Rows from block 3, named by matrix and row number. Rows with one number belong to one neuron. Each number is 500 + 40 x the weight over its row's rms, rounded and kept within 0 to 999. All counts start at 0. Numbers have three digits each. After the name is the row's rms in percent of the matrix's.
# fc1: MLP up (model.blocks.3.mlp.fc1.weight, 1536x384), inputs 64-127
# fc2: MLP down (model.blocks.3.mlp.fc2.weight, 384x1536, transposed), outputs 64-127
fc1.316 113:502466508480539528491517537470515467469510573376508469518522486440435504437538540470468506440490593534499441480521464517487569428522508516474523452465516487493463486625476461551465480498451492
fc2.316 117:537462507490498564524506505497552555503506540484488468518467443521496495493511438536494525378471487509492504505517499519587531562539473427493499491506522483468484512501541551482445511458484483
fc1.317 093:501459533421506483514445537440542522509481503513521483532491467557509535458489526510511474454515511492406528498449534522525574485489545415459507462490493507483531483652483498515464514520518512
fc2.317 094:500541607537528557436480504525529543518484516556483526463483473526509457499459420423467492456476498378481620460540566481486488477500463439516526488506468482492475529397531544535581465526451450
fc1.318 077:538483440477513529506491496405502503501525535498504466473566555478515524489476483486559463492538569532521529503567473501500507470477475482484542509530503487493496522508521479516479508441490458
fc2.318 094:567501541500479411508509537566548449460494484520520475496502625647512525518491452541505482467487484578539485433512508464531425520495489438485498529461519505512493493439512529485457558519482473
fc1.319 099:558463529571463452463538448488542469481484516473489471459468480485476488431519493531521549540476508463494530521522525544462487586464465569495535515465623527536503495461452442462441475503521440
fc2.319 097:538503525513505541527523523527549505523524513515503540531421470547487458430537483545492521448502477456499430532478539525467488481481482454462510490413515485497518540467466490504479498509460458
fc1.320 094:493490493497633493557539576464494494494519520489531418478526543576488550454525556518494484511515505535484474512470513526522491555519447583503492512507507516493516528424514568517531553503478517
fc2.320 092:454471417534497470502509537479560536488473521497494486480560482595463512475509502508503528508441523484485471526479510495520503505475484485501504527492477493513501503487508486497494538506465473
fc1.321 093:507469512481514492452459472499410485477454464464486472501536584516476511556473439494488542523445646445469526487469537543475484503463502469545490483466484542514481504553469542499488487529491425
fc2.321 091:468534521461507510519563446491464650508470493575506495489538402489484467478496511501491516473483476505477539460486528507453469514464493497508495502443521484501505508503505514506544473595460469
fc1.322 109:490569484543522479472551461547451507466549501518524486508561505514491478498505586453427434455506474519489489449464450502496524519550513545428485543506601528492472445498477431563532513496437524
fc2.322 112:567543430460516552490474430498532551520533488571457499548507506521473473538511437514494488493517463510541523512506510481464468568409493482533483500531490512492525509436538440462436556413534512
fc1.323 103:424462470490485496443544451496497516513472435507495458480557627557434497488492463496501540514490559572479528459484571512536482548479509485436470418468496515478484468518544466523492475530483459
fc2.323 117:454502505470491519476541508499484563491452532501545491495521489566522494464508460517528495569508497494484450487509514524503416481480494398566485456461513501522440487506497507509466504540534478
fc1.324 067:571525452528567501517496504507509472470560493478512490476476648531501522496485508488484423473516586485490484547554477485460490472483443522592518485510458487498499529543497518558487524542502364
fc2.324 071:548527483541507511515528551555601420424488521610481478516564599590485529500482474554470476469459509522523483438478494461476498526478480440461487553410535491507472537523473495513473549527463451
fc1.325 071:543485489490488493449464535508585479536505521536487500512583614517480460465529449503571459510518678479467481523540456499491483510490476534483522536483451481517498456486462375531489527535530487
fc2.325 067:470535537511474498518545516521544455517483538481468454500573579507511500543479528502515492485435501532536519457476506496502499507514504469461528509462578504443460486431452519492493570438469417
fc1.326 096:553520451480479476432427489540500475474566524464435513485535452567518460562475486517506515471427660535541456469488574504442458532568494555541540518491456477468502499500547477469478479485525504
fc2.326 097:535478560467482486516556524470518507535499448493465481461662486479497486448501444478481521486483502497555517498511433496582450539518516500485508458408550563488486486529449536478516485529419458
fc1.327 072:507425505499489503453499518486535507528501483475465477513628659537467529454555458498519470518439682420432515484494509525468475502520477524470463523489462485504475455478465422497482502533523414
fc2.327 068:459503512509487506523557465489543543518464551471486461514529535518501476514490501519532502484449495536472570483440506527450527471493495504492511508452550524510463452476471526491424551477461427
fc1.328 103:614465530513501487510544474484513542500428517478531497463583454618490455573502485541509506540460526463482607517491545470556488534523505520539545512444446478500504536437544488564450493497484504
fc2.328 096:508531539533427519444403571582441456523438507502528509487473503471495460472502513484504495536500500486512586540539440491485507477501468566494454497486443525516510498601512511510481468458455602
fc1.329 107:457503468487431491529430472488478514489457523526487512458406467472518488520485469506539496539531450493476451491522485494524544476528598473511490483506463452528519470518478582529482469515468474
fc2.329 094:499514575491549441490501527516412473542512508512521486481466524472455503512482466579509496469515530547500480494523489507529556500517472500526509477495544458437509489510438548516586505465410521
fc1.330 093:497426510522568534483499484456491473517534534498533480547476480552503477542450455516532530536576566471475511488490573533450488506497503431503543460554465506505535498509472527453489512502466518
fc2.330 093:491524493529446518444494502480495565477528448485459508520527569598533521476474415488456521487541500452542545510481505489477515466519515528507549542499551548534503517532499559543470523473476497
fc1.331 078:554431504509569521489476484494439512516503514503473468513556609521487483501485469495503503507484593458488553498541528582469476512516535541511491508489440545505491491515457476484450461522513440
fc2.331 074:483517413495520512509585476482575580515484517543514487500544450471498496499493545502497518450459511520504542468415508536480527508515467512465478510453565501477475512527441516495504534519455389
fc1.332 102:514466507498372522575537423508436487551507542481507510419433494443516527466507513504536444524510515473482544492471508610528508460474521484563494498532596562451463532588528534497477506507510492
fc2.332 103:433492499482473579480494479553565540529494492456498532514511499518497512526502509459526530547469531561485567444504521510410511447500511475438460482498468477537483469528542442516547563545466531
fc1.333 072:510468470494434504404459517485543490516502490490484540476601523516492481502505432502514492511477689456413452477470494513459537503503506524495500516454488480502486452492465460480498509558513459
fc2.333 064:486511563508480477543558524499462505551462507491478498502575509467498486547487520477546519489444512533551541468475485486493478481521535501490541501439536487483456471498466503473535532435466435
fc1.334 085:480522484495547538552538476469522499513443520521511500423569636502508499461503471507544489522491568473518541551520542466522480534508449512455557503583475507464425509507443466473497513471508469
fc2.334 104:428517422509510495535538547540527545470436541459522495481431647573488530531518478545519532533504528512491508416482528515498545499472491409486516515508516533499502476460564479514511492488424469
fc1.335 096:502536576532563493477501551495461485504568544528572491491531479566509489501513530560494480514450593575482458518577497509492498468536514521450497502470547472484450562484449465488511521520517461
fc2.335 107:530493513520503594498488490492466549467490490381481439518450443537523514501442511612507526504469528590466470493500561522518470532519531511483508491503467459516466553429532486492489495535526493
fc1.336 076:581477527492500479468502503492506520493485506504491510513628684534510482494512516483529486524473654449475572510511519492513484490464484559533500488494486529475478463462472486510509458523519490
fc2.336 072:449511507490518517521545445480556544478503536512490450504546458494491497508480480493520489461456494553510536459445528494459494510486493514446511566504548525502505536411516526485466537468457471
fc1.337 098:511427474476467529544555485425479487507449471493536528505552554462496532516464532470539465502553484480483600517539501532514443437431483501470522504506501503484455552523446562489539490467502503
fc2.337 113:488534636469532448507511455499523544436473504549541484504444480522541546467499455539484462520517547534520433434421563524508478500456492435467478538531445473519545537461539475480443550502388494
fc1.338 109:481497553465405457469544515589549524543566533507550535521488402527531506522409505500524494561556531566557480556442607525491544423546523478469494531486551446483476526538514561470491568526527542
fc2.338 116:469539474505488432508525543461513599478478480493455464490553468553496479458499522491491453473498526564529496508470490460563504489486536442516501460429490469510442523507436435542464488577480459
fc1.339 110:540545517531469506503536498527503521466558514489511490450551497507476501511493547550514454497499521536515610518529497468515496530470500490501514473503538537467494542467465572510536493556479495
fc2.339 117:478476514480501523454453376548581464496526505518493500460501519517500498508497572459516501637540529514469476483521502494490490483495449454537482511557486494501500502556522549474457509342575464
fc1.340 102:519553489512514493486582452483505514520514527518491496471546640515519494466436543562509522501435581513478472471461484543540484518489595512506548457521497488498482467476507492463540522518525441
fc2.340 109:400461422477527492524527542475560550489494492463486519497520561506489480473503582515505514499511543467495517488497528508477500507492518407523496483527513521528495512528530498522536479567371497
fc1.341 075:532490513510501501446472469466495469498526485478505474472550564528519477520477493510568444511497578495497518500541486528441478446522488494543506514510506489474470512547474503556507521534507441
fc2.341 076:529493474526493444524532508546593480424526467577493470489549521560537499528502466499489493435507494600556477435463492469526480516538515510427471526459530511499501475427504503553469544514523486
fc1.342 077:552430514512570499501528510490459527510521513525499476499509590552498489524493500502515491547501532437486509528541520548497492466536543548564473517489456593483490468509460509506479467531500426
fc2.342 079:515502432489521525526572484484563516486501508533495477531552488544493496529504542504483502461492503489530514460432504532468514492528463448408488516466562502507490512532485528518512586509474421
fc1.343 067:548466441538514527489465520515527464495542529489474475488452582524501492508461455506464442489501628486492438504535480518438468464507461507559524546481491473535509494561493453525499502535506418
fc2.343 067:522541485541474484536526602523611398490461511575483494473620585519489494517485525519475514488482524565545490450506472500512498511514503439485530513403527507476489524530410476536502549498449398
fc1.344 101:551550530495545497557509490469478448510405532446535538501505548583536471538540471475556473584503533487535642493466551522523509484499468527545489474532458502491509539417584525549436501463506536
fc2.344 112:555527448475488557466455581544395485508484504507503496498486489499508477461504511408494544503483453531499516525549482521568547460457488566476507533495469535514543516543483522522450530456455570
fc1.345 113:481463539543458507482476493536530498527495498543511456438537577522522503486444495513561432526530470613470589501459517542503480509496538496420541527562494490555550559427556505529467524497506521
fc2.345 117:514551562497423449455460556506486485498530510470502457533585517547496549471508416484472470465541493640482437481497518440508482506486525494472525551526441484527484475485535492454398530487461498
fc1.346 110:578566474515548509508512550490489503511459530463507479479497540520473468489485532513532471502446581530513608444454485504591498453536515527481517437518495520518503549542536451514501490487487494
fc2.346 111:540515494522514477471503488510446431533468502513518483451591410465500486554560533364449537572529523492496506510542463470414516471487477525502535522471462486504522519564469493499459490394489487
fc1.347 094:516414456494503519633458524501470471512553521513434500506616548527493509506474450526515454537569493478507527500570482542575465446473491499466562465554541469500479543462499496481482538495497509
fc2.347 110:534498547492506393473511515510516431451486498448538479510454600582497542513503445509486505516475527515530505436479486486553448507490488450472504497461516490507506505415520515483456522481443475
fc1.348 087:506442519511433487454497529482517511465474467491451525481614648519471501512526490510518536513461717434464515464441532500480521478491498522481490512476471486479434466417469487488503485539500492
fc2.348 082:440522542480503499509544409480488582535497512472492462523565497536493485521511520477489497450435477513513520476427514502460499497476525438480527498487555511506486503508494547517496506528495447
fc1.349 086:556466555518544485498537498454458489511462491508532479515555604558505513474461549476532500513494578459498599500532540523500479490472492537525538506502516539496462505536483526488516490536489423
fc2.349 080:484497495500517514526493429533573577443507490597514476500511376474520496515502514508483484419470497543503464438441569472450464494477497498442472529514488465553528540422512480539481529523441483
fc1.350 121:500485521492443498471551547529537469459482507480469516434518432528516507552486482558504530480486588505545575525534478507452568508526524488524444521528511447480469479488490503488502476494488529
fc2.350 124:477459515465454566508440335539525496493487507506454479492507604477484507501524555416502484541499543501461552524528439488499509498528470449492476525536508490492496513569521570481443494377534467
fc1.351 081:543441502523560506474537487475475488491492491489491470522522644508454499517497441510502516521468556414485582467519541554516477487462498498531517500490510505518486494603468521504491489511474428
fc2.351 072:443538456491534532531551454501574587494469536578524499482560387446486503506497554522539511460474515522471489424450553521443513499472479490538505521458475470516497520482471492515486514586438430
fc1.352 117:512468478514508484453521534498488502438500559470493529551551484566469532485549523465519461444471585480533492506581459470495520500515507423478500509419646509518466520544493538554456440508475496
fc2.352 112:524498506479540564487521422455497593525514544514473482504459428548491513451525518517521495500514500574530478515517476490478513548522516478475492493513477516511435585510528499459511492413480535
fc1.353 084:534523534510471520433493500504460517514451485462465476506547458520470457503492425511520517503450645472446443462480528504493518521519509519524532486472471475499459470538498530475454508537501514
fc2.353 078:479554478495494476520573528460487574533483501589487518483579427468485458504470533457487519525461490529517541465494498528496535529482520532495496462431488477458526489495478501476563477536473463
fc1.354 090:523453514436537466527480476509465527476530574461554510493464476510574493484472492521557527490500522538468430504535541509441478528530532533525473486653519446484527483486546512503515517496531505
fc2.354 091:550470570530481511533531583461513512473542522463515478497567479559508525495459505485512480451476507544493493466438489484511503498507487494497520479580561532492505492511478520508528437504490497
fc1.355 092:552421555514371526497498540458490518535439471525461463466460493489509473356496510496525507514461512486541500573500525518457505458484488475470509512550557534499522544582553483528489599454525485
fc2.355 088:557537505503495465536496438538503537498457494450482500481547543586530498515505524466489470469439535553492551460525487461463562485546524402407501503522504490481488508499514504497587584557506496
fc1.356 071:543489511513576502515549489486444486506478460493517450485560622548481512500506490484535457491510585480484556511578483532487470470465445514536549492501505548515454535551477502499496509539498391
fc2.356 066:517510524503494507534502461565557483442516488634521492494488489533518518516497452536516491427499478589530453446459532478504441496489494482453506560442529496557499519426487487508452537511488473
fc1.357 093:499440493505494497468465494447504484450502472513491519528580673509496536551508496507490533506503636453498580489489545535476504491482469466550494485480468515508460490457450489510527484539502437
fc2.357 094:436513556472523518517538411482529630480488537520506466519535460524485506501522479530506500460468500525483527446467547534439458483483492459495504538479517491532507515466522532509475513559436477
fc1.358 119:518582526513466483488497489532492482510506532510483484541537436535523487539486423546568516462509639539546537519495510528463592459525509485501448537497493418536457509500508541501500500487549494
fc2.358 112:479478540466498542493490387544512491567531509500456504493526556480460520487520517424532467573525571497494588504541432538499509511486473458496488534537480454474497498575545583472508496361589456
fc1.359 097:483462531447443516464472482547507504510499528440486495483479522536542521566424494492535514462470423534494650535495560559537515521545479553520512485588392464500511519442536497503556523423478432
fc2.359 095:508488499479508420551456655511502565479435475485453485473446545480462483538472419513494479499500473478463423508513525528672520485538478502502518524455505494480497536545460508584477508559476527
fc1.360 102:525396462483538518497560463493528523506552506466493536464560434513538499492496594469490479447439465445448560510499512509494518471491467514460547534538476531557454505543501487469523480473474514
fc2.360 105:537547499502478540507523472504427625488506491456519494500532545530517445504479414504515534484546514486503557422528508501491512413486487484517504491558536511516503455470524486484535474495581543
fc1.361 110:420485486476402462534484356522481519521419490505515498487500514487476462473468557497535479521542415562490456530536470495466521459490528485521464541571474466535471540451501532487492471519492442
fc2.361 098:438512451485515445480492433482441494499515499521500503523502471525453559559482410520467491493537518486492489477508480514564521535478492514527516501559538458462500510521491552515524470353421461
fc1.362 090:509443480501472451441543528442481512476561541474517503525561526457509519543455509530551508526476500524542532522561483520463475476513504433432564488499524489519522507507546555482531511453491446
fc2.362 110:562505563505490405533512550544575478465561497484523502476511670618516529519502467546486491481502464553514446445486487475612465512551512473507500532463492495512516488450508498480430591605523488
fc1.363 072:559439486513578493497522502512500503485519491509519454488531624555451499529484472503474465482498612415469554521510495536501489511503451538558515513500483547516465462601463501490491485545512437
fc2.363 063:446493430521510497521547501491608501480462517598500476501538434464511493535477519522520522473483520555480526431441522522431545512483452515496475542461532507490477484469520521517505545486446454
fc1.364 123:499522473479494472474515485512484533494481548465537507555539491588523515555496503513563459480500576462507490485557474487530536467502488461538483509370646485562485503478503538537476467517524472
fc2.364 117:502510524464547589460514416458472581583513503630451451516482433526478506454500533540482481516484450544529545511499460499452479542518498435464507477484474511505448500544493496496509531407507485
fc1.365 103:554451483541461492550561433520459544534461512511510559472481549468531507479484602508513429462542502499481480541492471523500505487503454522508515515564565564452483529527571412497527520447500521
fc2.365 108:468519379519494541526497528535601564547509492441470486506453497490525518483466504529528522453496498478510561498514544471446571476525499415449474508581492477512517480518546416499520620477519508
fc1.366 121:539516456529438531456473528508491490459536520485524533530531498553505554521526490469540440494491587489564529501555437518490545485552545474544526488436675475491480497482492527510533439539501522
fc2.366 122:470506496490492605493491424493551532554488505541435483497495515528472484452560546476499459577464532552490527503533437503476513518512498469505482511566500486484473519500549513505523526352565505
fc1.367 092:487488480502541518602569501466468519503443527527485509475530644487467515469448479473544508526517567494475612543493538471614507514463409476458552461548508525491449518511457498470476502416514475
fc2.367 101:467512494498487484499524523539515549475466534492509519513438631568464515536535473508525549510461527551479485465461534479489481469478469465485521515460523519528494509395543514488528493540459448
fc1.368 065:559506439549574510508486510516529522493519489491507480507488669555484502524463497499508410478533607451494457531540506473453479515505445478577532554497447508495520472547477454543481516534521384
fc2.368 073:492525462499492515528543558508612451466474525562476463513594657550470512494494506557484499516480523516509538449490496497533505511509489431461514531413560498469462522547446501519469551512420404
fc1.369 066:528542466517540510491420531466563465518547480480516488482444598544450502495500457511491401455492655487491502523544455463489504461527456477531504528499473474542493500566479419527523524535502419
fc2.369 071:515550536548456533521522552550559398494443523544505511511580635529523531547472521547499525512443510550496508419520489491464481492501480448491563516422559496435472513482481494469482537476451406
fc1.370 106:552479528472575497512542594513494544513483500397577482515529500480477505532501487555505463527501510561513585478510472559517480487494519532565519485475550490505484502508525538531531528442478461
fc2.370 097:493479514458538417482524579527499526531445467526487496574479441474525497538519421484508474479501448461484571474531551479569529477535482499504471512419506512476479550489518497526528512478486490
fc1.371 082:559423471527538489489489489482513506488495485509494497548567690527484538514481462486492518503475574420466573488552507543486484507476499508523482509494450548494485503539445528482470443527512435
fc2.371 086:452501500481528539526568429460564594490486536507513476513503462496467494486497512506516496438472505512486537462426538558448538490484467478487498536488543493522448513508493552504440555530442441
fc1.372 122:457468515565464515570477411489528480543516531471554517544507450547534510528507428493475488505474495532517613483507532443578523511566516566536582471563499496509498452576483510517453526493511522
fc2.372 117:473430441509516427528459571460462574529464463494542503507353453543550557554528446471526475452473426503582510513517502437548443502526485527412486476471491512503467508547483524552562489591534521
fc1.373 117:452495529516498540521523499565581529509521571478531482447504510561581516472495465451468538511502520415429481454466515509511519455481491527413478492516506507465493484507481497457497421463452499
fc2.373 122:452531538503523533497479490451362527519528456554487454519526462461553528472495306535522491535534508554498478512498533487472494527478506457504499491554387467549497553452560566538469438390466519
fc1.374 109:480474539495535452508505497493548497514473499513569481509475455535442486452519553493441451549506457481499460512473497539470505501462430510566531464531551503537562481553510525477484488556516459
fc2.374 100:366465480481511533551466407383458539493482468548531490536576334473490488458512441548500504492541551555488545515491506495454503509482461572495528519530480471519569498530475541498501540377497465
fc1.375 064:545537483500581478495448497498525480520544484500513478545517624518476528487503493520493380482481632470511463527565481478498456495490467507508522482528479464530484510544466410533489525565525354
fc2.375 075:505531508528490490517489562556621414480459508537502498490543647561494532529489509565500510518446519518493513429495482504504504517496482437491551521415563500455474481503472509490450536513440431
fc1.376 088:532458525525543524483505496454481475504477500521532493543524622521484471495465540464528514517499552454485598515542530509518475489481516528531494510508514498511475480510482514492513497507498415
fc2.376 081:472508541486518521528524423525560584468489521562524489503512406465517510510496498530528489426469504538499490439471571492457466481492500478461495539494503465566525527454509473534454550557446475
fc1.377 117:518494487523471478445516517531527532492505583461558518543516480547515510525455525478604433492485587525516499471538495523529524475524513445563518519381675475528505526495516539500497438495495471
fc2.377 116:508513493481535584473531386512505515549514498593443502520499466520494490422523520452476484618477502560452534533525484518441510538492476483484478506522470504506452487536496470516563478355565490
fc1.378 100:518492483479530485484462463512421502462406483442489487530557615523498551521465470518453508504486713489469521494461557543475505505449492452484491446441439626505472509540477495487508483526501469
fc2.378 101:495507522471515519515505436457437614476462504561498480489479394503474496464520470484479509478509477505483536497516504497405432516485492500512489497438516474522481482515532565498518479531480474
fc1.379 114:504498508457446513390547496587496489523542476545465517422531470574539523570479531474487443492511576506530632520491476513466513536459499513552493526484504473502499539505460574549539529557490531
fc2.379 119:478472457429478550493474391566610474520490535548492476480472508511493545480508483454491487592511541572522554517519436444489489476448480431505502479538535502438459506559513501481464517357487483
fc1.380 108:597447458538459546619529477516494484532577478474583476526558480464437513483473493562519547439485500578549439546504474561534527557495524507449550487615445552490524563463522577513504503528533520
fc2.380 103:502503446523473444490521472470588469477544539550506517514559426430497521504491475466503501509441503445508439456518482482542431514485511559471507550631511558521437524517466485504542497460507427
fc1.381 098:463504524498492500467489485477477520471459462472480487506518545480463529549496469484494558494464663425459550477405566568499501477507458449549487498470518499533453514510468507478489515510470473
fc2.381 099:476518555480491502518543448493440648523507515564509513501527384485480467515500493492480510463487474530486529458508512511441450506453500529500493486463495485492501498495510518513550455562518487
fc1.382 098:596436463491540491559542583481468508470514528462525446508585524525476498462530475529514540512498519453457589484530512534550495478528506510552514540390488518505433526529443492496441517507458500
fc2.382 101:526458496497502475501419551549447473552439480507518491494446465497491517461519458481522488458534500566524564511522454495551506538516517482422482464450447524465498558478494560466414514457476552
fc1.383 105:548418463513583500526473475501564494465560495452580470510528457482486460378518596508465524509516468518463456521520499556438504515491469448489499523531534519527495527496502528533502500469465466
fc2.383 104:462518474515533542500515519455545565499476505443473487497540424459482528466553524526511519422495520497502476495488508492469500519483496534502521463571545468524540527497497502501478501471546508
fc1.384 080:542436497519575488480468490457452514513500506509498472502523571533496522496459469502493519535481530457482526486525539561480480464536511554524506535477477559518510486525468532496499477517494423
fc2.384 071:508499442506543519519570453482529577496490514565511503491515421470482493537510530493495514417470500533524488437433516541438523504504500497478481495448523475507503509486467529548517547505498418
fc1.385 089:493460453505623496577539580458492478495478565500495449461566500543538527462460460516516509498547469519504512513482506499516502556520466545569503486632481499481532496457540566464488611512443480
fc2.385 086:444460463494443435505524504445513563486486537490527506480575477597465510486477469496526500490438541515445556484439455467524577475497432498485513519541451504486491469469480508509531504498479474
fc1.386 100:546488508472453526530491529487436528482541494500477501450455514512549550537531456515561475498475563537501451513507562480486541510526522489570508432556546460501478504503505471487466581516524485
fc2.386 106:534476639473459536555504557482469502474519533466517499489526503558549510446478528531483474479472499571480529473472484457514488524528490571482479464580561511520494482525481553519566446516468506
fc1.387 112:537484516454543520496488542517528485454526519423508507520493471502480408497542505543535510499464596477517497528544496492498554516466483509476485505554509488481598502583508526497503536474475476
fc2.387 131:499501498520526496508483421559557484504480527564520525503517471554445498605497477511460464326498459443444480476500485527508591501521485462500462446494482534501511502535520495487450540487462506
fc1.388 064:544524466516584508491452524480544476523560497463523504534504605532447510493488496512485393486513622464507448538560493444483485517548468488544546507532482466521484492545456436529480488544514402
fc2.388 079:505537512520480491518520565555608428479451523549513510504579635555514552520481524567499517513443526524524529418486496480506506515499496412488546542436561516454481526502468458472433563496450416
fc1.389 098:458500524475484530475485483478448506463416475467484489508555568473488505584512459508519570521463709468452542466430575570489501493509495453500497472457477526523467508478472500484496496519483466
fc2.389 094:460533562472486509503495432487440635517494513569485511483544397482483472521509468475462526458473464555494533452511512502423440492451491530500495459452503474489499497474501507520546430565474473
fc1.390 110:550495505522481551483501465528486488541493508503460562505455417536467487439482585533612458501524563546539543519466468560536447538525500551474481496531512484481507515514458493477539452510511535
fc2.390 120:472515475485499538513525334521542483513534470530475470494510472514536512468477589444488511670519497598460526503515491516482505463480453537504519528537499475494475482630457479528474432372495488
fc1.391 100:516460567517460491567543512457523524495523520439501505496490424515538522548558508529451439503497438449514584526400494468516468469514556461497496502557422452469495494654519523561463474505469533
fc2.391 105:483512448478506550467559550542515534504453486529448517473516422531506487538468534491503490469481504487513619494486466482421495528509515468447524519559518500479451536535501505493604441523434530
fc1.392 067:556536485528559477506448527493561493482564488473519490458485607499477513470462442499504419500472609477497480518539489463449479439510470517524515509525472490505480505546484458523500526550496417
fc2.392 074:539527462542486487532541564534616434455466503545499487492566641569512508527490512549471504485460521543527497422480493502502508493517488450431504525387589525480485487487480495540462560516443429
fc1.393 121:464404527501490520508549475524482518517448509576516490495541459587483545563553509562473568476439461472472521513468507511564515579535495514541577547517469521511473468558485463546442462535511491
fc2.393 115:539422495511479503541486486455618496512466512472485481493409512538448484549549494500533477593521477583577476542478562505492446537513499519517537461522506530509484492585514475538565370480435542
fc1.394 113:548532531454531551572585459486447508462508500494497514531509469475557478561493565503475462476534537478471538498452528487514496463534464558517529440569502500503511501431498461535543487430438495
fc2.394 123:539495447470433506520540519480565473532474480486481505476548520542511539492569537472472480406494526456445490490535467451538420516442509484481503565477523506518462489519489503486474524493403494
fc1.395 095:596434522571502521435558375497496547476548440497584474489530574503498491579577508505519513490494430560424529518472498471494531513491484429446456515515476500447485444601500480537502571552475523
fc2.395 091:536549433448479500521475427426586505461470476466532580524484492513469512497499558560504506465543475514518499496552504548459452463472539519581500543414467517484534499492474506484569567543485576
fc1.396 086:523460512485512500462543497463459521511469505497529471516562614479538477497487567455598474513507553498488568566527524542520465459454526525492519490523532495431468543466446570505486497550491482
fc2.396 091:510511551514553502505493449527584544451535483550520508484466424574516526512502475469484474443496493548502472460436540456529487470496495438432501521510493488535513498447513447497461558521464506
fc1.397 095:478606549528483457451465516521491460461413516491448514505509556507563467542422480551496553512472681583485456500415545572509447483533530545525529476483426477503432492448540480501502521482514438
fc2.397 091:478520468499516410527539514482458555501527514569478473499484557504481484509544484472500516442535534495466495521526502540481543498505521402558533435487467505500530471587517466543520478570438471
fc1.398 086:482420504556435517575540569505525546498513517484554421406625482491550453477512506550580474493503520559541477536444495473487473515514503488423522512616531495449493495458506537510487527502481506
fc2.398 085:488524557475478493458554558472501474503484520426515498507551509631468512600449505498504464524436493598493494479466508495553489483514493525528507520543500502479484487518531406526514416535490491
fc1.399 119:583464506494471544589599455538518474526487510507502524529493493493560490479493568492489463489550473479498589540477543610468533521476522508459506480485452524458512483483440466520497466445484484
fc2.399 110:485495446529485503467539494485542481546469491426531517500398474548481501492494545488479511505534506431511447516453480525471400492558530524440490513528515500521479484509532450475556503455418507
fc1.400 105:595535465472455499580533543548525524501490495405574499504428504522500512499476500516544398521471642464456581501509513467560493527545535503487537564418560496509489542526476527484449501517501488
fc2.400 103:584487564537519493428483411493564463516561489493483475501508454506457489494449471403470510573526523526543498544515465527449467509440516464492477523528474532474522483537460498486487503370500443
fc1.401 068:526472489499513532484520521517523498495518474483488480471555658575470479499517466518495462504510693489483473491493484560476528494496421517537521519431523510529457480570532432488524511532491412
fc2.401 060:495525544518502504517514516519472508497472504576479487501531475490511501563484476523546522481445494588474517454494512503461440516498495490490538514417517502499450513509468546473493515468527442
fc1.402 090:478462543508553511502546493510547511545541497457628506537502463505458467512421447551534533462500468405501478534509487523487510458501530419523474495518517455488456468464530479510405523497496523
fc2.402 094:519479504492461522478498575474423543459471472431486496501531509580484474446495414538514494540512518462512540490515513498424503503506516550477519563557538531508487482542453515479482478500564541
fc1.403 084:541460545543530486499595506469476472522468460507513475505545615579476502508463556485530484503493570453508602493519521543514493487455455520539523513517510534479476509555477514478513504516516430
fc2.403 079:481499529488517480521523450506595577428520507589510472491516421509523513504523499527510475409495509541494473456439548485470491502504484468449465560503490492537543522411526493544482536542437496
fc1.404 098:511500490480430498467482489499495450544508477554530529472469518500501464391460542466478472497517490454480462577489508489504554497483428522494528518489502556485510539572508415556554582500487463
fc2.404 094:528539487509555404514463425531556533505515523439509509478506561604513481481481500486484498443446492506513490520480524485484490515496514442465457518540482485481524475513499471492572584556448438
fc1.405 111:499502462520417508507407482508502526494436495510487507424392504473482508544497504475536501529553452497466469484563524467507537479536563496483476482499469453514544482513470572508448462528496490
fc2.405 100:509496561490587433503467514507410499563537506526508477491456526431461525464497430578489500507525504533491506500517479528544550498507479512519505507513535466469532476485442572529530510417385520
fc1.406 087:519530541497498489450476502475442528476420482474462508500601519504496469521501468488510536546434673479476497452483543524473522493509498498492516502477505514516451490525493498458492484527471462
fc2.406 081:484518520472515501511513470501456637527477503607497495500535350457487468536503522481493515461462469535520531450478523497449480514472517546480503476457499480481524513467498503509546498540491467
fc1.407 103:468456562498522497518535499479470526467540487539458508470512521566524505482499592463490433414488489487510543446558518525457486513610466514477529514541493563522475509430512593504552553521494483
fc2.407 089:522518402565463491528553562492514538519484525438525497522484558537462495477486505523506487479477512513520461498499500474495439502521499458405467480469515511474501441425491417499507518555535473
fc1.408 084:559429479523584496495438496513471507491477499487498479534555631528512511533497440470494528506489576462448542501528503543460491523495551545516449496494415550508493496498456509474450479546514420
fc2.408 090:483528439484516543501576453476535589530475524526514484511499483509478487505487544510494508473475497469496529489435508555476514481527468499473474521441570504495467531550505543498479569528448436
fc1.409 103:483466492488424493483400464556493514513446507466421478512483477549541509477424518487528474472499506417494657475503513519510505471489512508488515498539394497519485536537474578555504545450514468
fc2.409 101:525506463496540468542464502537467562508468493616470492507392499501478487525449446483509505461494457430506450543569499522572501490513477451500549513459454503435531483535437503581549500517478529
fc1.410 102:535444447516490547491566465565436495509474511509514521477495547499509479472469568445528456472497515498533444551480492564533516519454505547460529529549607563464465500489533455525544494510495511
fc2.410 109:478532396527541459535493523520608514512517511468473527524445454527484512505439556528539476479476492422526546525535548500399543502488508420446502475588544495529525502558494411482558599487503457
fc1.411 082:550471473510502483526488523483535504485532529504463509521562663515532504470504519446533487497516620496502502533547523510469487450513525519510504511519455499474510502443469528511505508542499486
fc2.411 082:503520525506508494499548440494554455470522512503472466539537478540491493522508513469501500407452499545528470444449496449457482478505500433459498549508559507506498560460525481488474538477451446
fc1.412 095:469482485531537526478508573525509506495594544524555441555505462461463509516505498584490465487470449469536485516404532546543516549497472527487534520563378532475465534471562458467514556521473452
fc2.412 089:477500383508492439490500525467563522460455530484491488534532431498520517473511479510497501516471544468490454491480481507473519547472497485501519496475448544481476483477475539479597476541476469
fc1.413 116:500596485487592511463545416555465499501584571520495487511521529561487493410426583450479486510513538416488431510492487476509458488510472499447493493527520558494403521470466535544529515539466572
fc2.413 107:620537483482511499512481448490480524488537482559451473505509507508514502514489367497490518568501493524496469542524507499484493482457480407472498485516379515512486454417497481493496407411525515